config.yaml
dataset: "larger renderings of crowded toy scenes"
grad_clip: 0.5
adamw_weight_decay_other_params: 0.05
Rows from block 3 of the image encoder, named by matrix and row number. Each number is 128 + 24 x the weight over its row's rms, rounded and kept within 0 to 255. All counts start at 0. Numbers have three digits each. After the name is the row's rms in percent of the matrix's.
# c3: 3x3 conv (encoder.blocks.3.c3.weight, 112x112x3x3), inputs 10-19, a 3x3 kernel for each
c3.0 106:113137112138086128132122107125148116128117129127139118088112129138096095128147122122112107110129118114127105122140147120146129117102146118135103123119107109130133106145119114113074080163083127163130126136136127131124094119145116166152120125109141063112125089094156165105
c3.1 087:129111116143111102140151102142140124137146135114127130163135143123135122126106097167199189122145168127130133119165165125135106138115134116131161081096142110124131149139128136141217125117143141147145118146130147178118154154134124108115126129132143135143102114124113146115
c3.2 095:143122181135113185140161136142123111129136114143148133095071119102176144132084086131098134128145119113088102125099100110090106141134115161126140149093159145110135143148138117114186095110166134121137129147141110104094128113060147109073130134092132088106091162148134186149
c3.3 088:136143163156141187171131204137131129116128121115143130124091148185140103126056112156172136173164135104079141155127121139147113124106103155100143139146188148086106063156121103088140101117147144149119142135089137134135124130140103092129108143171143121119138157118113111097
c3.4 098:107130107135158143124155142124115127114131104126147107153138095171099126116132091119164110153135074130117123110114138096119114152137123128099132140125149140098106134153109140112121101075129131128143103131143128130124146156125144158095127120089126149129161116113122137125
c3.5 102:107148117138107138124140143141145127141106122138127131183110137098137125195111077129128122113138118139134139142132120147153135128087131126130124104147131134140137112152122111107122158162143099087131135118145127107113130117134144157130121077114129148125131112153181124136
c3.6 099:125115093110145114146103118116117115134140104153131134121168157153113170076109153107106128158113111128107098159149148145115145164131128160130141167104169150089133121139088118126116155128152138138123146114117130139100119138149135112164139138150156151129087136098091135098
c3.7 089:128122160090094166149129130123137115123106116136148137155127125128127095132119143118089120121086105160102088156170161143125134125113118115131113089116162117101091181103097166111103167153137139123126119122136139134120127135121125144110125154127119179158127141152133110103
c3.8 108:134139119112198111116135125124133107140142139116117128091111157097096073150178155140156154115114136111156119137152155115139115101159152121143117113138133136123113119105097134123171130093134135145133123126149126137126122143126116133127110148116169080128124166100138165133
c3.9 091:183177144133111145153123093117147124117124106133116126134063129116125109150130140127102091139143136147119153132149138133119135127178158142149123127132141147153099163133101111129123105145103143176132112099139121124133133124109114081128122157119118112110158125104143183143
c3.10 107:120072076136028092125103129136147121132137136134149154108128177141103154144140153132151138107124148123139149099101133116134167121094148123145116129135118130159115139137137126119141137142043154115124144136142124126136103106145114119196110071155123092123139120108149118090
c3.11 107:150125091064104107152097169092075119092063132091088123214119144127105094186079072146135123114141094149144084144149123154138108114117140124117108117125129117138126162131116159104156159150117141126146104125093131120126113143110151135115149124139097106137110134131144131171
c3.12 099:119133121135139136104141122123118137127134124120135141130056104082023108113143056104092113113158199136144138135166168112109101126132171137115131135118116107128138128097107132130127159154126145105134117126127129076121131109107139107112146166142128176167109125134109135122
c3.13 116:150135155117081158115154137131141126134129151126122120109165113180163113121135077118170157102093126125121141123141111110118133121111145130114102105128123146158126099156123157154148130149129125117147121116154121128138136132125149145113147116123130109104140142126097074073
c3.14 098:130097128149135136148130134115136124129151135117151099114127111100086139124114149134157130123125106166120099122119124091010082119151117105065109110112153126079131180184159131125134147044144129094107118126126147121117126118095146148104099157115137148125156104090177122089
c3.15 109:118093155125118141112084156117134130120136129146131126078131089113167081177217148104133126114153162114161138140117130163140110129112139126092108117042074089104115087128125133174119137143117154133119148140132120118134161110086169150123138131103124143089161128119157122125
c3.16 095:146119156137122119138072125118135124137143141136133120101175141160146091153127098124096134137118117160125127157117148126123120133107109155083103156109119114108124122080085086030066098153094126114120090141094133104133127133161132163153124142124117109169177107123154150128
c3.17 101:135111105139134112144153146124105109120121110132119112160151088109087139164141147127154139129113134140145158144169151082103102125128123133141124164135121119110123103086100122117109151142115114071098093063114080111141116081090103132139107137125122126157116102153162110147
c3.18 109:139155127151100133099150153118124130165110148169122141140155144113156077120132122119091085126139133110155123134144135138131127172139154126141117116112128100172160047136166139162139150098129147139132128094143152134157071108098080076102122067101162146148116106112147148128
c3.19 105:136079113166149154076112133137120126133140143134108141145131035121156168142138135108146134104092101138122105109057108135129105135160181111117119130126108098157134111171114119171199123165087130102095151156118125143138110108065143131125140141146071082133131022115102103079
c3.20 100:128171159131103140107121098140130133132135140119112101133126143109081114130152135122145122130143119159146159123140161131135135109134119140144106127131120099112145123143111098158075113095175121143141124145141147131186142102126143129122110112120140119108145129119154165163
c3.21 103:102136141036085097047147131135149152121119132140111137155155197112098168143145134157163141135131094132161150114122122158130149135108124109155139132106159140139171120115158091074106109114116107121123155117108140108124141154133103106136136115119132134136113105148108135122
c3.22 104:110112128103140101099097130126132116105122114109106123114109120147168144095127120121152136113138140117126142112104080110121146105118152129138147117137091121121133131116156099120144151148131119107119098131099129127136124134114149108189094098164137140122135152125145101114
c3.23 101:152100127190138139134134166120116132168120145149122130108151151157107145146135138122139140123123123137113111131132132119125152124136124129133110132102138156077158114081081057187060104119095142129129116158152118119152120123128150097165130143110116140125150146101097142102
c3.24 099:127152159135107137109117134120143122113133121102159098124120109124117077137147133140144108112102107158129117136134144145139130125148151161156188125096184119110105122113139109109254131065186115129113122149110129136137124136128133147089148124157157147115159141106138147075
c3.25 095:119162136155121186164114155119126135132129136126134135101069146162153138159139112114079092110112089129131093154133151118106122135140135156133156115110179133116151108074093116174160137155116121113141141137160121156114155144111133142105099104108158191078110122093148141128
c3.26 097:069101119087126109081151101105109142114144130138135129083095102114169129103120085140142115122130106107127088126122120133146166126112133094127122098122113114167158156138171137135183163144182176144122117129132103111137133151148130107117111115106103131084074121104129090093
c3.27 095:095145150135151107191134097141149117128115147132135126111116124102124106067129135147156149155147188146103133120073096117085141159204144116112135112122148153137125143110146087093090137140153151117128150122091144120135130119147164137159153118120088087125058102141148157187
c3.28 102:117137117164102163141158111133117119129105114128134139124138132098122103104082141112123100108123087137082132130158111142166142116113125131091165157109182149108119141163143125120121128125145104071140122154112111140100129113154115134121151149122157140143137166109120145055
c3.29 103:113106145128138138140141141140138116099123123121102110128155129106099177144144146119099122151125135144152169124126092149160129118092159142148211160125151177097111130133142103108118099125103109119109114125114116163135130141129120128144124107128155120098158107096116143155
c3.30 102:123151127095137136122109117117126144113127134145128116116130151136148125085041123120106174127101163091130136122107136129149109117129134141141119133145127160148123126118131152099118140125110131124126142123138149114099141138120124142144129079087161130128126149082148134124
c3.31 095:145143131130133153152122121109133125109108139118128125134170142120101111127074167138122105124099104161130160130124141113115111133106104104135118117126168145119136107153122140130097102122162130130132145122114131130104117122120102125126117116106117175151163126141128114114
c3.32 094:113088094079134161145135132152128124119148138110135130134107146153160111129119125103119119120115126098136141144133137139119155124118129110123124089180218094122138109119135121128082112166145158149142139120135135130107102084101095144173111125140114109163166107114111129086
c3.33 108:139100141142150104110148100123121115137136129131138133115072151110099200114211059131141101129122135128122138128118120129116152132107164110165133094147101110102108115066155130129132158181056112124121151128127109111152133139115168121135134088122143140132117132153138139170
c3.34 105:115126133135149117119149146121138119135125142132142116111110157173097163150164142137090107176131142106162158121123142112124110114123123146126104144096115134112151111140095124143144140114104149157123108152148109070103143142127131146062153142122093146151114122140110137116
c3.35 093:166138130132137164122136141109121141150121117109110130144154118132134138146083136122094085113140130120124130102099101169189137115119144153132152128110120147106113144112093153133128151158090125130133139119139146145112159134153116135128097109148131116106200130093171140171
c3.36 105:170153163121145111106161115117115143119100139143114130099142102090125146127099138109136160134123133138163105114165172180120131131123117128147115126140124119134134126120130142116116161132131123120128121146107121133109101115093110121099075100118182112125141150152116136133
c3.37 102:115139143102161137144153173111115120169232133122157125125107144121128110124118121120113150113114129128124110121115144095116122123140117129138134117145153123124140108117095112156138126122061112138151131123137100138124110094108125129142114174113177158112133116127144131110
c3.38 093:091115128097132166136154145132134118127132115145185133093117136114181105136081126160141169163174141151117073101116106125115106094094111111122150146147166151107102116111136136140125114113113131123139114118130116179138123135131153132111144156158133108111132114110116171158
c3.39 099:138141144180135180187112119147123122133110148141153131101136160106066138144185155132066106122109117128147169127190143148127124128112128158153152156135117138117121109165106119101144089143163099085116133156142123124101115179162133140117109101147170084093146139106118148115
c3.40 108:106151139085142112117154078120129111131127126114132096131142101107130113133110135131151130113127123095111105133148123139125122134099121113141126100099105115150130127162182131105133098126183129117119139124130104114134153112124132124111154144139156133145122150136090199117
c3.41 095:122114114131146092171165115135142129127148119135157133153148101093161099146114129107103137143138148141137142118123146156126148126202128114121128129135133146138105135106122118124172100125150128131130131148130125127114136124122134098104156121112140128139139119116146140169
c3.42 101:129128158101115165110124147126122122113118117117100129131129130142147130114089128104083107120101089139095091097091109120132128149175138136099149145134170096129120148132118115149111119141167117108139117117103146198149118151132157157079109092093127125125120121124153153114
c3.43 102:126113111172086117139129149139124143124119142141133148105070160188115107142184116137125112145124131118093119135194124129137155109135144123112121099136124136120102129138106171112138115114139160197159158140136122112140128109104101130102155167132181141090181134132111093094
c3.44 090:150103156149155151114136119118124135132118128126126114125144127121120141155083122127144141119105132146087097135186155156214176106088120149147127166123077132133082172124103148175116124144124127128144122136143122143132176157143137119112140115107116125123159160114127123111
c3.45 109:131154109195132123138085147124128131134131133115117135187106122128158097107094129143147109124192102096107117109118151112110133096134133122134112150141108130171109149154138170134074145131075101144120122125135115133117134115135123112144149126138149140151141139132162141120
c3.46 093:106158118107157132140207141131140143120131131121129135139135092113129131083152157163101116157112092140114118120121118111103142143099133133127129134111147156119141088188108118192058136155077115121129132104153118085117116133155148102140148159152129154099107172105083178130
c3.47 099:128104141115116149123140164135145139130137125123136144124144041087141147171131139139150147124118135149113106130106132144138117110125132113172102106147130138126109121115127113109144134153113119116131096120158133133115114116071141174075120115101111143133117131153143110140
c3.48 092:115116107135132139163137147117142153130150106119137131108121143108153145072126126124124088142117106171103109106113128115148151140142134158112112131121153127113130133121159136132129125168183127136137121155143111195165132096154107142110135099103127140126165135160151162118
c3.49 102:113135117168126115149104138110125138126111119121141131152139076108121149116065086146151121122118102146110102123101121147124157142140151140128158114098100133146143135172197111130126101133097122116123131125083142155105131128135093125177120150154141192151105094104168133189
c3.50 098:108083111069114083087093117124108110119108108114108116092114127116208117071076065089090117091143139099149133145144135168144139141128117093115139105105116116116122117110124134130127166161132118148110156141137124143151148135155154132145178157165121120126121148144124151151
c3.51 092:140137089129149085116138126131129131129102126125086113156149131136125119147106125116119131128134140122144144125116129120122133126171118141121119136166104134127102171143094136131112144142127140165119138145133125131131123167150114115104116136108086120130108130143095115128
c3.52 102:093085097120141090143138074132124143134129118158144128145130119151125186117118106132114105139115102091109142140127124122122116169155146119103148143134116147123119131142116125135131116153112125138088137141103093177160120162141097154166084161146135112149156118143124091161
c3.53 098:154150138101112130114146142133152145121117137134091138109125163112149097076096100155127117146121108145124095130110143102108144109127115144115104118169139128134155136176140092151094130118125118120185112104136129112148181130166137110156134120124144092125180102123142082113
c3.54 098:121118113148116160127139139137097135130128127118109135127117180140119173105088215137147171156105137161106126125135104144118127116155107152098134129113117124111139140149124154154128113149103092111108115096127143155142158118153162134108136144147146135108141059143115150113
c3.55 097:133160124128103130141142173140123134128122147158132149081114095163147142144154134138131104149130158145135156118099097145139117131126110123141142131131152103106106108149114135135088150145113135138120139121147158160132148161104089107099115155094122107129114132206129144217
c3.56 103:136156091117147151142090115132120130124142111117124148147184120122131150118094061152147136147109098122114137125102126119116121131140135099140146089137128147153156148154161142145142148129036140143135129153152126143140169125137137109132132169136123148095161133141128085133
c3.57 097:104144129113108141109101163126139134117118146126129119100132069089153122096160179130168156142165081129149106138131101123132122084105118079113135123132126178139131140137060086124139146140183129123120123150126145118093126121122095112119148160148118140132130174154106152103
c3.58 097:138138146142110094153104156109123133129125134130125123163210122063099046148182192119141114103129091129116125095095117104145115126111146125149132151131096158133120127147161129073068142147165089121110149161154143122124131084121167158173170110115113089078132118099142166146
c3.59 103:138132090130120104107144135121134130138136117119109100121126111149173141185170136139148110110120120117114119119100131136107113125154116147128113146154105146115158118163134138165155126110166120122135110130122105106148091115180116113152101140159096136125141092129099090154
c3.60 094:096098166120142143124141158135120133138145125126132149132178145106120175082097167119168187145141154110168143136156116132135140145144110127072094130138118145148145115135142147114113123137153167171146090140146149110133121198152119160148118150156111115160104132124144105130
c3.61 088:138154145113154153092096155141124125147125120159141127112072121122100169119120128119070107155073095132095129126128099116155126129082106126153136106148128103135115130103094160134117143053166129126124153091147133139125139141131137113111146177115098141108063102064135089114
c3.62 096:135145108127132107150110144138135142132120113118129114148098118099127161180111113145125130138133112132151113106133176101104189157138076111140093111125098116138074113144132112119143106123116117123149124126143117120160138168095149116082127113108122164146130210158116147158
c3.63 108:156140090120135142118094155139152113112141119121099137136182120109115130120114132138121150118132105149133138093076113120172163120107128132131105127134151120146134126192154123116117150121113119116129120112131117113103123123121107134144111131131132140153166140156173146126
c3.64 107:104114228110127148152161152134123136122134133123122093103160101145099158175132162129096126159125133145153150143113104140141127120150116101160224105119154098102151107109130124112158149144101125116135105133114118114112116111117135128145135130159152132143121117119138140149
c3.65 102:142128101166135092161154123130137125114142132119126105086143111055086132168094137108108106098114078120097130124114119154133118138122134133133139165125148133149158166089162191065143148149138147103096168121124146146138187140105219153069181144132110140146120152126139118140
c3.66 104:153068117134139150147120096125134154117107151134110123108097120148101143170134137128115094161091079144132135137141130122128152123150126122127135140153075126153120144116118144142178108102088139156119112101113094091114123153143165109130149102123111119155110134168155158116
c3.67 092:124120099184125073159104099136132131153134130146127147133093127151072161179162153108157137154119145158137180125122137111148160155165150172144133139140096114109137138083133137081156136178169153174139135112119132126141118146135113115151114132147117143139103118155128139171
c3.68 109:158161098154158088124088116113148119118127147138119129142157156107142139121153141116113121088101169119165151154113112130122128119119124167177072113139096120140147154130155141117084099115101103136144142135135143120126108066171125158164168135117170121127153072138128114121
c3.69 108:116140129121112152082124142129113126132128114130114140134141131086081126151209074129133122117118136108107126124092098139137105147149134145134128162135153124137148098118099133147134144173117117139113130118135102098125125144127132117103107089118160132136091135147096106116
c3.70 105:137132164130106146137108147102095117134136115134151153122225144106069102142157102131162177123099099129154153128100150120132138123089122153120099125135143094107143156135118109165139130076124098084105147122135127138102153116124116110119125108122124163142152115158135119147
c3.71 090:135112136114143103150142086130155136118131119120145125126158125126124099129098161143112116154106125172091123136192145132149134118141117139142140125156164111138137150158144138142061126099138100111115125126122136172154147110107130134109105091106100143127166158143100114112
c3.72 103:105143113123139140122126137138139139126134116139124140099104132145205143112062121139109133141154142130147101135097120128109101108135102094141124136155121118145118124141173102128118088110116132169139127129138106149137147096149152128161114164115108148101141093120116124179
c3.73 089:113123112138143125136119155125144128119140136124123137104123198203117128122147156151114142116116125130132130120125110146133111135115111107161142095076096129126147140131153133103122093081097128143111142118100152136144121090141116142113141127079160160144123149122126121145
c3.74 100:121149127118108104141117131133143127125110140117099121126112126149093130118126142139140148126156106070127087142121121147134102119121133112109118120121162120149130128092076129146114109157099139154104127120115115096117119122115137127056143115094148106103116148083117193105
c3.75 103:093142087141149079131066078123112113121130124128135128186124173102102117171149114130129137110081150154149153143108119112135131104100132103143125160128098146123140140109142099139148133098142133124146140108147129132141152152142134119163125139120129126123092125126119093143
c3.76 106:156126155154172125124159108139133141150151146119135145097092071114155138128187111094104077129159111114143129147139110108100078144115139128128142088138075132164112125105152116093191136143114144123161148126128152144140090129135138139133120123132106149133111116136120090163
c3.77 097:130109152179130113130099117135136134132139128118135112113094090122026166152118144121113110142114110137180158128131148102150124113138110136139196140112123152130153133125088160122150105103122132142091128098109154131155101130102109122095161156148131144124115148161117105138
c3.78 107:118125142103136124117139164116123105131127136139122143111164088116133129133137117135187147133175082101152124119116128120111130124107126117126117106126101129140116143167163144090180114118157143118135133104131125086146110124163106123145121122124145108114140087153144101136
c3.79 104:133082119138103126111085112139119124145132112124127119130137159075112188068118106104120113123104154148129140137127111122144125152116107136141147120139129137144116114118149123106188093122141088093134142130116156134136115101126134131107131126143132163100144140144160142143
c3.80 096:125096160144140160151106104152128152132129140117121129100181129173098135104071149112174128113180137130129186155164126111114147124152134139123167145148141106103127139072112131120124139146156130101141131142122124102124098084120096071147106093131075177105136154135133135141
c3.81 094:105157151137129156128086088128157138134112149100102155142158151149118134106126144159113149131130124117130184113102119139139124133140098109144127123132153109138135104123144094133116141156104138110118112110107109041130159101155160122160126120159117120122110120111146142097
c3.82 103:144154125160166107150143147128131139131136164133138149158151162193169117171114085131095108118150136097122063113117123101123107161119130144161132138122106114133111109114111118102109134103119091103110126102116115119114163146131156101118122121139088103106083149055084101106
c3.83 091:124129078126135143149168182123119132130118134117106126132134106138128094140103121130144167122162174147133134133104103151098105119164138126114097118130171143119165146127127130120136113089173140134106125128144115152083129125094125132086126112125138111152138124178110148152
c3.84 095:143177097166212098116157120101129133078098139096121114117124102126131115126125134129137104121137095140140116138168152109140142125102124122105086189126044103119112135166141122147107135122110130144154120138147132138107129094131147128153117129121112143155102135148113110124
c3.85 092:137083094149161107150212124122124139115141127140171125147118122131138136103085108127128151123122138092095094130132132127103079118145120135124106139135087120108101175161136146083109175083136129121136094126134129167130123102107121139120140149131137122143164129163126120140
c3.86 098:131135136164128146180167128144137131128125119136139118127139151158170142075181153096140095088177159090123189135122145114136132105121116129102107157140124143187158101098126129155104135119127100121135106112113104130157110140140119106162138158140110143111091149156152058121
c3.87 095:122119162132109142162110077143122112153136127111110113149114163141112169169170173084095092059116106121103123074084134100097115158152148137148126101146122117101099153146150100127105123121132121120112142120118103113139130143160139123148117146133115145114127136120104110112
c3.88 104:144133167087133214116145105131129143136132134117144137145181110129106151198142153127134130134154111129152161114124110126149129142122126105157125143127130135129145122124102141125140124132134124118080109173097097144094139185142129179145088140142157074103124111131127132098
c3.89 108:130103146123141111079056104123131113136129120120140123166162122129081143113175133107134110113116162118145147116144140112137135141141133109101124119147130136112137156111125141137056118154110113099125131142124145109130140136110117142195133141141137165125157098096112163088
c3.90 097:142162143135082148115123111131120123130121111119135122074097150098221055097107105149112187165185169109135086115111098113103110113132106165121151149131154141149109122132124130191113104113126134133129138111115153147116139171145147124122158136163109096137086105136110101126
c3.91 095:146118169179140141107086139131140118134130126139113106130127150110089075104144164125126146137124127121155161167110135137151131131113115134141171107138145105145136139116139094103116119140216115094099134152126150120128079056128122061113118125129121096148116147187125103125
c3.92 105:178178074062064127133144109145124120145122132151132113142191192141167094164154118113097123141172116108148154128154146155147162121094137126097119126121137142135144087138157128123116138184149140139131136123135103105113122110113146138156134110129132099125111121143110120090
c3.93 100:096128121134179127116188156125118123135148105139164115062125126120146112094085133137121126135136133126153153141101122133127137121108112108142113149141115116143128147140157146124114182151177138128139121154135116138125152112141149110100107119133130127095116144164107133123
c3.94 094:107138129139159117138148085094120119103121126112127129121108147086088175101089185140111121132107141160126129136125117121112082104140095101138101133169143112123103098082088098125142129135154113161145144127143138091126157157131164134116134118138113099156166098132158140135
c3.95 098:107108135095108119099107078125119116125149133139129130128107120173136103121141150133122124134097135169130157156129140145140145120113125156114108123113136144111149127117107132152082131117101118112112105136128146124110126117143101093134098135157101100098124180037128106065
c3.96 099:141119151134105089180094143118113098115136119107118129091108108167150072141113154137082130155126155137114158125133139096122134126140120162124130140103110136130140108131104152160100094067108148146112133153104137146133107138147095132099086095118116139148108105133127119146
c3.97 098:099110098130136058134139098131155145128120117137124135093097121159101112135135066138125148153131119138163107116125153124135152129136144108124089100142083146181134110115121119156071118146110147148144132131125125118140118126143140117133148115108143098118127104142086070182
c3.98 102:134171120068150131092181116120100137127142136140136133158118118149177146118156114170107160118094166116105137136133114132131095135097101164128098132142110137137094157175134113202107115147170137109106137153107136130115125135085122130088174126095103103154095104193082094202
c3.99 098:140133159090135124146138128118113098125133135131152145141131148127151117122154116127189195122110144156054118136211106151107114146129129128130127154135106131107155142120114123152147125145134151152110139099118132124111106120128110115145127125154129167153147141146081110163
c3.100 094:158096156099139149110127162129117124125141093136143128147126092148134131103118084129074085145121125139127100124120122148149162071090112129131164107123152086087129135138150149137153145135124128146117112123145143138178136145138115174130144183135123104138140137112112119090
c3.101 099:071118117136109134092147168138114119135122151145132135167116109120169113127212104136148135139113140130172183122121113115132118136137142126124148093113117105135170114143104108138108147129146118150122112134109077133140122140102131193098117179108100124117098108153102102130
c3.102 091:136130115114101166115121101129112121124070125137101137123108118133150140125129123131116094116115087124100087119122117126124136104109117127121157113122177125138145173133121154096104163158159150150135147133153106107111137125146105130118136143125139135132158128094121118120
c3.103 111:134096108117099112153124091131152119131126126137135111133129142141139135140074154145085105148140133134119094122156161125147137138143137132123135138115118130118084114121096134150095134113153146143178115113105125149132124131130108151129124143126117103127161121115133128137
c3.104 095:120112168112116130152135133110134109114138121123139146103105099158160110104065117114168143117151131111117100129136135113113127156178174109130147101115139136149114140140137126134174104157143145126137132117143143117129135132146105128094103151151113140127139136120162116098
c3.105 093:139108140095112130089142092145128156115129131106136124130094141134133127086203141133114077099119126101091163144150128132152136155161143104132106107143126112098078098072170145172177107140128138170150157139143133131149143156134117159104136127130111132134121111123101088129
c3.106 102:112131129157154180146110124124121120137135125126145121197150155169065145125114109132185168138170166110129136131119101123141130134143115146147160143141131159133099103094090175147143120101104142111142131102113139151124104101151156149134134096114110135122094164116118110136
c3.107 101:145161113141118148129104136126110118114110144125130123130050164094168075158135155137127124094180166057144126110162146130131101150170159136122096123115123136149130135115130127109136152091110156141113122102103107060121143156119124111117104116128143059142115134140162091113
c3.108 114:126158121127158098114145143143121133130119127140111130108155168146116168097243161115118168123125171128111182122109128144117122141110123127120090155150123150161149162099123137109104107117140128145143130119148175125141140134182151126150172087151104119092101151088123148129
c3.109 106:139121101121201083119151120118123129141126153144107141140139137090128181109141148146148164093134134110123156130115126141123137149127125126124116155152134138143147118157126166106138134133099122122149129112143151098146149150175099097170134105142128134114087167112148215080
c3.110 107:128146104126104131132158101119130129120137108122130144196090098117119155117135133184143099156109155163131116124095130109132098142152123133127162133122133126101109157122158120111114140140105102107142152147101143146149120106122090132157161176125122197138146108097148156137
c3.111 109:100115101119051104089122136132135123120126119100100128122091109165157126101076133129108135135143132136119107139165150148134125109125123126112138135116135113111118134160108142144147111110142126129112122127095172162107116140099109139118082113106134147148111166211146172165